config.yaml
arch: "conformer"
dataset: "Morse code for random letters and digits, with fading, noise and interfering tones"
input: "waveform_16khz"
vocab_size: 41
norm: "rmsnorm"
head_dim: 32
num_experts: 16
shared_expert: true
warmup_steps: 320
Rows from block 11 of a small CTC audio transcriber, named by matrix and row number. Rows with one number within an expert belong to one neuron, the router's apart. Each number is 200 + 30 x the weight over its row's rms, rounded and kept within 0 to 999. All counts start at 0.
After each expert's rows are labels from the 100 clips, of 14976, where the router gives the expert most weight on average: "lies over" is the class under the peak; "top examples" is what is common among them. Only what is clearly more common there than usual is listed. The data: Morse code for random letters and digits, with fading, noise and interfering tones. In brackets: how many of the 100, against the usual share in percent.
# router: router (model.blocks.11.mlp.router.weight, 16x160), inputs 0-79
# up: expert up (model.blocks.11.mlp.up, 16x160x160), inputs 0-79
# down: expert down (model.blocks.11.mlp.down, 16x160x160, transposed), outputs 0-79

# expert 1
router.1,168,205,191,227,224,172,214,184,228,231,178,185,145,202,192,216,228,156,151,206,227,158,219,230,262,241,226,187,186,187,222,157,215,175,174,175,184,170,180,179,231,222,218,228,184,201,219,186,153,165,214,180,184,140,185,223,190,232,242,266,147,178,192,203,169,213,199,212,202,225,218,170,173,178,148,232,198,219,184,205
up.0,215,240,198,131,195,202,175,216,211,161,163,173,234,158,186,201,145,202,207,207,157,243,216,199,183,203,165,241,230,226,179,253,213,207,231,173,219,250,195,162,199,222,198,178,207,205,196,211,244,198,283,149,212,180,218,177,176,162,178,190,247,207,219,174,173,228,173,148,174,164,202,262,191,156,174,174,227,210,213,188
down.0,247,207,266,168,194,200,204,228,189,143,189,186,240,129,236,200,174,206,206,198,163,254,209,203,246,237,160,215,255,169,221,211,175,184,257,192,181,205,203,213,134,168,186,208,205,167,210,234,189,165,208,180,178,185,203,185,214,214,212,164,217,259,196,228,230,208,174,192,218,178,214,196,204,189,184,235,195,162,223,205
lies over: the character "0" (80 vs 2.9)
top examples: speed: fast (90 vs 32.9); the character "0" (85 vs 10.3); the character "1" (43 vs 11.3); the character "9" (36 vs 11.4)

# expert 8
router.8,180,205,199,213,184,225,178,163,185,233,193,243,183,186,217,234,202,197,152,181,190,192,162,164,228,227,240,203,217,204,167,185,187,231,170,206,117,167,162,217,220,203,189,242,199,131,222,201,179,183,191,160,201,184,167,227,246,178,221,231,122,216,203,179,181,201,213,216,205,203,187,200,165,175,150,197,224,197,169,199
up.0,252,200,210,147,144,205,180,192,239,248,194,183,239,159,186,133,211,136,182,178,144,254,215,193,211,188,184,249,243,170,216,223,191,205,246,199,203,255,203,207,154,192,206,198,220,239,187,235,226,186,201,187,171,222,214,174,197,196,218,166,258,169,263,221,209,186,164,172,194,201,239,234,212,157,162,210,199,245,212,168
down.0,204,214,196,154,243,238,231,250,201,213,218,199,190,139,233,156,195,194,171,200,221,185,150,259,224,231,192,190,243,231,188,218,207,208,232,163,246,249,171,157,162,146,204,221,264,218,189,226,176,238,182,194,194,224,175,186,213,165,190,211,245,219,210,228,156,221,209,200,212,181,212,189,210,189,171,207,198,214,212,160
lies over: gap (100 vs 35.6)
top examples: speed: fast (100 vs 32.9); the character "t" (53 vs 13.8); the character "i" (50 vs 13.4); the character "e" (49 vs 13.8)

# expert 15
router.15,205,178,192,181,214,179,196,227,201,236,178,231,146,192,244,208,187,147,175,191,221,194,205,190,246,216,202,244,161,221,147,188,230,255,142,181,211,140,175,208,238,198,200,204,209,242,218,210,193,207,182,224,207,179,187,181,220,206,228,230,190,222,129,215,181,174,206,203,219,216,161,162,183,212,209,227,189,216,197,256
up.0,215,182,246,176,192,205,163,219,213,182,173,203,275,168,182,203,197,167,180,162,161,249,250,162,192,242,201,222,193,184,188,216,179,208,219,201,232,221,222,174,183,198,250,193,211,247,176,187,214,203,236,188,196,144,171,179,204,220,214,197,248,210,265,194,213,221,172,177,174,191,198,254,211,191,159,192,190,225,177,218
down.0,214,214,156,139,215,155,183,221,141,206,209,234,180,179,212,171,193,147,183,167,193,220,235,177,162,194,262,188,211,230,176,234,197,258,218,147,202,163,186,184,224,192,229,211,225,208,169,214,235,182,190,203,163,160,221,207,186,177,195,232,244,202,223,141,252,215,161,144,230,203,203,245,234,161,212,197,201,163,122,255
lies over: gap (66 vs 35.6)
top examples: the character "h" (56 vs 12.4); the character "d" (54 vs 12.7); the character "s" (46 vs 13.4)

# expert 7
router.7,198,218,187,183,233,152,219,274,176,202,198,212,213,178,166,204,196,192,182,154,188,213,221,188,176,233,206,180,291,196,205,181,206,195,251,195,172,205,219,187,184,136,214,210,230,237,185,214,184,164,200,205,148,227,221,179,155,201,206,219,199,217,164,189,212,216,199,185,257,189,166,171,236,163,239,185,194,203,174,251
up.0,201,241,193,226,254,144,205,216,232,198,222,235,211,205,202,237,225,245,160,150,231,170,189,145,187,217,237,117,212,224,196,195,217,201,197,219,222,214,236,195,230,162,194,223,188,232,193,148,169,218,204,157,170,188,197,204,193,205,210,239,172,180,167,181,164,197,204,133,246,151,183,214,224,196,231,171,185,149,157,268
down.0,169,228,202,224,213,162,169,216,200,150,245,183,243,208,186,253,209,170,170,208,208,173,197,160,173,185,222,187,175,215,200,227,270,236,193,195,188,210,226,187,197,218,249,215,250,142,238,171,173,210,195,241,207,149,233,163,159,260,238,210,182,216,183,170,202,173,210,169,220,230,222,214,176,249,194,233,142,165,203,248
lies over: gap (100 vs 35.6)
top examples: speed: slow (100 vs 33.4); the character "1" (34 vs 11.3); the character "0" (31 vs 10.3); first character: 0 (29 vs 2.7)

# expert 5
router.5,234,185,209,229,223,133,200,165,219,168,176,222,181,248,179,185,166,169,143,177,238,188,149,204,160,220,229,177,173,180,246,188,203,276,174,187,222,168,167,175,192,211,204,219,145,283,235,227,201,192,174,245,212,168,186,270,239,211,226,219,198,239,186,197,185,193,220,206,183,248,215,170,198,221,235,218,187,199,214,227
up.0,230,185,218,159,201,228,235,201,154,138,202,277,232,170,205,210,146,204,193,214,170,183,150,168,187,184,154,229,202,193,166,249,176,239,212,225,250,223,203,192,197,159,197,152,266,165,164,219,197,198,240,203,186,207,200,161,190,183,186,172,199,181,184,184,165,218,109,210,203,148,141,253,196,193,145,201,160,211,220,180
down.0,215,190,223,216,153,234,184,207,237,200,260,200,177,169,182,194,207,222,200,180,186,202,227,208,180,193,221,207,217,166,142,172,233,188,188,212,183,213,189,139,202,244,210,134,213,248,281,182,171,159,211,209,189,190,235,162,194,189,220,180,191,222,260,258,177,225,216,183,230,228,213,188,158,177,210,137,187,160,187,233
lies over: the character "0" (45 vs 2.9); the character "9" (31 vs 2.9)
top examples: speed: slow (100 vs 33.4); the character "0" (55 vs 10.3); first character: 0 (45 vs 2.7); the character "9" (36 vs 11.4)

# expert 6
router.6,121,139,193,209,179,209,253,231,230,217,164,224,203,218,187,170,202,167,178,201,218,173,196,191,217,216,150,229,180,137,188,194,227,232,170,189,155,133,186,189,238,185,238,170,189,184,212,184,193,178,181,213,255,140,222,210,174,208,212,231,181,221,190,220,187,210,224,206,234,197,214,145,187,216,247,187,192,185,120,222
up.0,206,226,220,160,196,216,186,217,211,221,168,212,217,130,153,196,138,186,165,203,172,217,227,203,171,198,188,249,227,191,166,226,188,213,233,134,245,243,181,182,182,209,209,184,215,223,159,217,221,188,247,165,159,192,210,173,229,180,182,164,260,188,240,177,217,221,163,150,171,198,233,228,208,156,135,205,198,219,196,215
down.0,189,255,182,193,149,175,199,244,229,161,181,209,170,211,225,185,137,214,223,165,148,159,183,193,168,192,205,239,217,200,225,210,206,227,242,216,231,244,171,187,225,215,224,146,249,144,185,188,202,174,245,191,224,195,249,190,153,227,215,175,186,157,207,215,155,208,179,226,175,157,199,242,213,216,201,206,180,251,210,209
lies over: gap (97 vs 35.6)
top examples: speed: slow (100 vs 33.4); the character "0" (46 vs 10.3); first character: 0 (32 vs 2.7); the character "9" (28 vs 11.4)

# expert 9
router.9,170,181,208,213,180,171,208,169,227,189,199,233,230,221,242,224,141,149,186,171,203,198,188,197,214,221,201,174,126,208,258,158,258,192,174,241,229,231,189,183,199,195,228,214,173,205,179,188,178,190,194,208,168,147,214,223,176,232,299,214,195,171,218,192,155,208,243,154,219,226,220,203,232,241,243,225,183,175,165,216
up.0,192,230,231,128,171,205,169,204,209,209,195,166,219,138,175,206,191,184,254,218,160,237,219,189,158,183,127,159,190,201,171,233,183,232,239,150,228,220,197,193,202,220,215,156,188,209,167,203,257,181,228,192,159,211,228,179,192,198,173,163,245,206,216,182,206,217,143,137,199,155,175,258,200,144,168,237,223,197,212,193
down.0,197,174,234,176,167,150,172,167,208,241,228,208,226,194,228,182,199,250,219,203,246,171,176,155,149,212,232,203,162,165,258,171,244,192,194,223,212,214,200,181,229,197,149,161,254,191,214,171,211,184,259,180,135,206,189,192,166,206,192,120,186,177,198,204,120,208,234,188,187,168,200,209,214,177,191,213,190,232,193,215
lies over: gap (87 vs 35.6)
top examples: speed: fast (81 vs 32.9); the character "h" (38 vs 12.4); the character "s" (38 vs 13.4); the character "a" (36 vs 12.7)

# expert 11
router.11,186,229,210,141,214,174,160,224,186,211,232,234,173,225,230,222,243,179,197,190,248,235,151,179,213,230,255,199,222,195,188,208,220,193,211,184,178,229,174,227,218,195,194,238,204,198,216,162,196,166,191,224,231,180,226,230,182,207,201,214,164,242,211,195,195,183,216,228,188,188,184,149,159,212,212,302,198,184,158,192
up.0,206,250,198,152,159,220,212,186,224,197,214,177,231,186,197,222,176,228,243,206,206,163,198,207,216,211,160,201,164,206,181,237,251,229,192,201,224,228,168,206,210,205,204,146,231,151,187,181,205,178,214,254,162,234,200,188,214,233,197,200,212,205,249,221,212,188,174,156,167,164,209,259,257,130,197,199,179,202,194,142
down.0,224,241,212,227,157,212,139,186,190,204,203,169,209,166,222,186,191,167,191,213,194,223,171,219,195,239,228,190,194,267,222,181,148,125,180,226,180,176,226,183,209,178,183,201,182,197,169,213,228,213,214,171,256,262,182,149,185,159,209,173,207,208,183,227,221,174,230,226,153,246,166,242,223,161,179,225,184,239,177,101
lies over: gap (63 vs 35.6)
top examples: speed: slow (69 vs 33.4); the character "t" (60 vs 13.8); the character "a" (35 vs 12.7); the character "0" (29 vs 10.3)